Weights of a small masked image model.
Training: normuon at rate 0.0019, 5000 steps, batches of 64.
Data: trained on simulated grey scan slices of phantoms with and without marks, 245000 training examples.
Rows from block 12 of a small masked image model, named by matrix and row number. Rows with one number belong to one neuron. Each number is 500 + 50 x the weight over its row's rms, rounded and kept within 0 to 999. All counts start at 0. Numbers have three digits each.
After each neuron's rows are labels from the 100 images, of 14976, where the neuron reaches its highest value: "colour at peak" is the nearest of a few named colours to the mean colour under the peak. Only what is clearly more common there than usual is listed. The data: simulated grey scan slices of phantoms with and without marks. In brackets: how many of the 100.
# fc1: MLP up (model.blocks.12.mlp.fc1.weight, 768x192), inputs 48-95
# fc2: MLP down (model.blocks.12.mlp.fc2.weight, 192x768, transposed), outputs 48-95

fc1.595:511483512525461471430485574515418521577502491467388412559542423483505539414452583580494497464524409461480514456482534580576558545540416580492527
fc2.595:472499522464487508517505472484586559421590562485600545493489556540545431539550470449435557527473545549424527520425562478464442457564595415499506
colour at peak: black (84)

fc1.713:512520521555517540525541489470487540506503550480554450467461499559537540491542513579471470457373388550543572466452473507493490481429433498475447
fc2.713:522482556438468417435506559568442458513446428524472628510461495487432529489438524399510593555542560473484414521450503554445470529575517495502538
colour at peak: black (88)

fc1.109:496527461517559548526491575601477548500485449532534487514489558470597572452538499460516546497435443535390499554510541437488476408463454577392491
fc2.109:472439520519507508511464523484572542444511505558495493433464520512454439524502542466535542457526530449518518322532461450471468534528489508447454
colour at peak: grey (85)

fc1.539:497519484465462474417437478513465506541500451546449510508471402555523520537526516590488413471488530522527511464478515586473398549492494451434553
fc2.539:452456476578449463563574507493535526490526547510513515534564533496407459503476469442531555599528525502518404475538527443542537485518573567526449
colour at peak: grey (100)

fc1.20:499465396529509568485460486576489465492504490607408509504478543496460523452524479534520517533468467543441507564528556476416482509524536540526535
fc2.20:463491569542489527445575506422552483525460505519458432547531507479518526576472532376534481507506524512531407439479434517613492517467470555552519
colour at peak: grey (100)

fc1.215:503483534516500544563460569480514393392507472565530496487448416516466594458523484527407565456504459513493416508516535499547521611507527499466540
fc2.215:513471478470482499489572501530483590481539495467476533491550571428468423484480563438595437524533600464466594437497505495402437532482511561511452
colour at peak: grey (70)

fc1.524:584442368481615491513450587453484451541480558459462504507561482551543431490440532480458498447345506535492512510436475509516566507437511551547533
fc2.524:411536650475473512491499475515554529455460430503542501501499521523479589505503485496533522462598497471463473455536551457493483488584551506495497
colour at peak: white (35)

fc1.416:477476558551539502555505563450548469443548504476519527518509461503466539476489481563460429429410459544506644483490432435537565497436490411526562
fc2.416:486450471444411512393514499588427514540453566514518536465528488557559487584471555525518544581530549393522455545507530538449432490589431533477473
colour at peak: grey (77)

fc1.223:416610484498507459462549481522412447450521616509564519443546426475561485522517502471530445481532421462495559418526491511552523517510483578471451
fc2.223:520484530502547492497608502469534357531465466509522441561463513417530540442551508517473502554485442521496503628476560562474429534477438510394491
colour at peak: grey (100)

fc1.507:449527380548549562432510580521458507542476477489569522486459505436497509516483475523543433390523415465505451496470442383493544544457505542499514
fc2.507:487451528500485439471392526399501539477553575336424472517469525521497540501446511513502448519529464524434509519606502484435443511425465504394587
colour at peak: white (38)

fc1.644:498455507492495566509547491499518556520642617571593493550536552506492514536499488507500521463431471544501410485474451466517496464482539542471456
fc2.644:561488417500531487559553570564487481478493552531493492593417442452443523548459493510452483476536521556487574541527530403507501417551526536556592
colour at peak: white (31)

fc1.414:583486434592437466384443442467463472536571495595554527499525421522604556563506482488441445602488533581547429499536541515521508501465520556449537
fc2.414:402581493378498460680515462522549513515451563502448525582471600463481472455583476468460539362450454458490529520444455494557570502482518471498498
colour at peak: white (27)

fc1.178:502489470505649456524443452539450539550430407463565474410472567544532592534482448536377459546644589447475423473396476447570575512517542513505537
fc2.178:465534429502471452440513514503522402479538596505493561524530464500582437468480520484530461502399434549548509440621535548518444439482448528454432
colour at peak: black (90)

fc1.338:612546478498514524587636442469482381486527442549562570472477515471441531394568542531522503497490470495525558521471400470451474420480536516461474
fc2.338:427452481483498466473396577548554602523512537469454456522601478495542530502456532446518518546514532535468538515483543586511467540500479474535499
colour at peak: black (100)

fc1.631:531437592517390501439573464512541477511506507535446500519589476489470539484427524504491553552600478408448518479490457493491560564496486465465549
fc2.631:421532447457548491470603598496503565468477556511507505509486523493494495497535487499498473438424566621563488454590482472478560478517495496559383
colour at peak: grey (93)

fc1.295:559486366489564477546535504488481489619571471505488500564505548445548544487403540388477489572477470475521411540462469458458484516517443626482483
fc2.295:504441548541491527505500537480529464476456547537541503459471542472438469496492450410535591360469462445484505552619485510555506467555574511545556
colour at peak: white (36)

fc1.468:518511520418527470587490556429500546410516453488512579493465481472466436406537544560509511552474463486573647498418549441522566457520509507460480
fc2.468:466495566490443603444442509545474500534465527444425448442546561494542487624451466488476534478544444555617405528492478478470384473443540543510591
colour at peak: black (85)

fc1.610:494446521481461500540596485451538448525473471598483470431496488465515456548473438564482448565502463481595570604518543556497517535450561500460579
fc2.610:593555521526548468439431523577454519505607548465498490560577462524459495437553517490485500463522532489466448433543452469551444458513417498507431
colour at peak: grey (83)

fc1.546:485548475476565547544560544504459502512488537521456402517500457543542572499516472495507559559482569462505440426411403386510515549540466458557496
fc2.546:571515550484448455407440466549519485415482453515558497447473498486448421563533536543516468487488463501549449551491527504440500451607487557529572
colour at peak: grey (98)

fc1.191:507530512573443505505442510508461479532591475469541511509487484464543556461462538594463471471443541420455414497546456512451500423510581461505440
fc2.191:556497377457511554511524524514547505423418484544428517527548482520356466473543456398502514532493411515460554530461512467529523615512378498477495
colour at peak: black (100)

fc1.87:427527530488578511627554573582549496525361441464536499420473455536589546492499431416421497488544559485467514460531527522548506514485536468508497
fc2.87:536540484490489446529519467488500471536541512471468563537623562600461528534494548539570491516430429514466469416519531433526501496456467481477493
colour at peak: black (100)

fc1.422:545535538430574510472478477472518564480455493497565502548534618477485391464505549484491468508499490533446497460546457588536498517446502511415472
fc2.422:501490532513483479487468527560526528558557499498530548394504434468464561573522424560390561425513457513556534551490550357470579452569451537584433
colour at peak: grey (84)

fc1.742:513407545477503504533503428548561503393474520451542497557496488526462421456465552579441538489529410576471570455479469474549548467550468438512387
fc2.742:516428505405368500535474545444544534534549474473460480531534434485529515507446495495601567593455504492526433479479522506427591533504477583442493
colour at peak: grey (99)

fc1.744:591662584549507556424542544382550598467451506520527489429458482462545472479527503550457448423481483510572443615450458527519486558500532547503473
fc2.744:480360402489506465540378424542486525489599524485590520453566479578497545449487537430484528555498476561373548364527549461487544485473515471457507
colour at peak: grey (92)

fc1.575:455496587604490412476534548399632454383598485547519438519464511579470481483542438621447477457534513566579543507467521530543432602591489546584515
fc2.575:517467488396522534573544504455356447573452579456522575544518479537475501496496493410614535573498520554521418512523525519512535517440522526481449
colour at peak: grey (99)

fc1.2:505527420502502478516445567550455606478565518486503537528502482506563499462458389436599554532495439495395474580573561445517490472534534589483485
fc2.2:510401535495469502563424538445532408531467477528444504486442532488463514558570564558449445524556556473567554463446478537504524555468511448482577
colour at peak: grey (94)

fc1.582:494529416438540473572473484561477439550482514602442491458489511530506524487505472508526548460437465483433472552485526399575517488474523546519520
fc2.582:489435507514461455459490548502610520582507549483439502446509474524583568522448425500447628579490543532490610582472593562521539539483398522448532
colour at peak: white (56)

fc1.171:577492536496511444510479539524480616502623390525442499632497448524487470506519465540506468527493561393563594483496450479412549559510542505460493
fc2.171:514521517558559502491475490509479495488499377481526558508463452530542411523632556426375505440553559480477485562433539505506580542517504423557484
colour at peak: black (88)

fc1.717:483535544359539553504488558548495481509371545548513566588487471528463533511572520478441547505510465473480509548422512554492480564524373519515476
fc2.717:398496434534505411549531395537540514509614539487470487433581491503592454567523474585620415536513520511547486537527495494487531399473549495487444
colour at peak: black (99)

fc1.472:572419436422464493509450552513614508480441615458525569469512485546436474510560553548508486418472485519461463466471599539423492416597500534507517
fc2.472:397504555519564443465541445451431447484501513514534502601526441394538481553425466415512497585447604488560550495601366485507562538427485445563453
colour at peak: white (31)

fc1.324:456404464500494393474489434599500500588452520496504470454583520491486586536542415427478484487440509479498522515397463446416505437472493596546520
fc2.324:515497567566546580477481584411506431499528512576469527447403492523546365485486539582523476504487433458541498592455534579572479584455512387453535
colour at peak: white (47)

fc1.261:458545487451491493607505516534539485478472527511467466465456428455484447534518487549500534415446606476508412448576448514414504534505498526459462
fc2.261:543498474511510432492501509477501519521491506438561614497518446447490613629458442434566522542508401519466511476458517443526471485491504454590478
colour at peak: black (100)

fc1.655:584512541507391476491386550406463468483452438479507498523495423535549563467553537510586551517506478568454513469504503466457463511509513547488493
fc2.655:400494478418560495474525468582423537525543462507461507441547519484437454496514447578517478512514433457507493502459503578519585499476457544528533
colour at peak: black (100)

fc1.583:456580478574469525427554499554456508460428419466483488461492488495599556524458493564536545467554406431476494581532438585463498524545536441524542
fc2.583:560424548518527470569451481543529471503484524585513493518509520494370434492472499453451460563431582515508460393495519383511530526476532586519490
colour at peak: grey (99)

fc1.721:528538484366522464477528511516450504491531497539457593531485497502411545441420489401551504473486530499492479481481429425563517634586520490539464
fc2.721:479536569579525462484458561445537502530473560437461436534482426430568511554584486536448490459499503543446557438488541457523556468464529474554519
colour at peak: black (92)

fc1.431:581458417502622557586550487491440478437431550587545585449456468456546460509473461393511443428513523522464426485523543457581478511477525536592454
fc2.431:418493534475403481464446535463484505534558512372446478492554414485411500481514436472534515472525579444580528436580487465552435542503562485455514
colour at peak: white (40)

fc1.415:528547540472503468547515390629462498415491456519497461597450449511477489470589466510575532450448527524481580507517444504476419405514512614551446
fc2.415:460516438584527483483474484453547470515507513521544480467555624489499514513481515503359463494521558565474410522505560428543593562470529439543620
colour at peak: grey (92)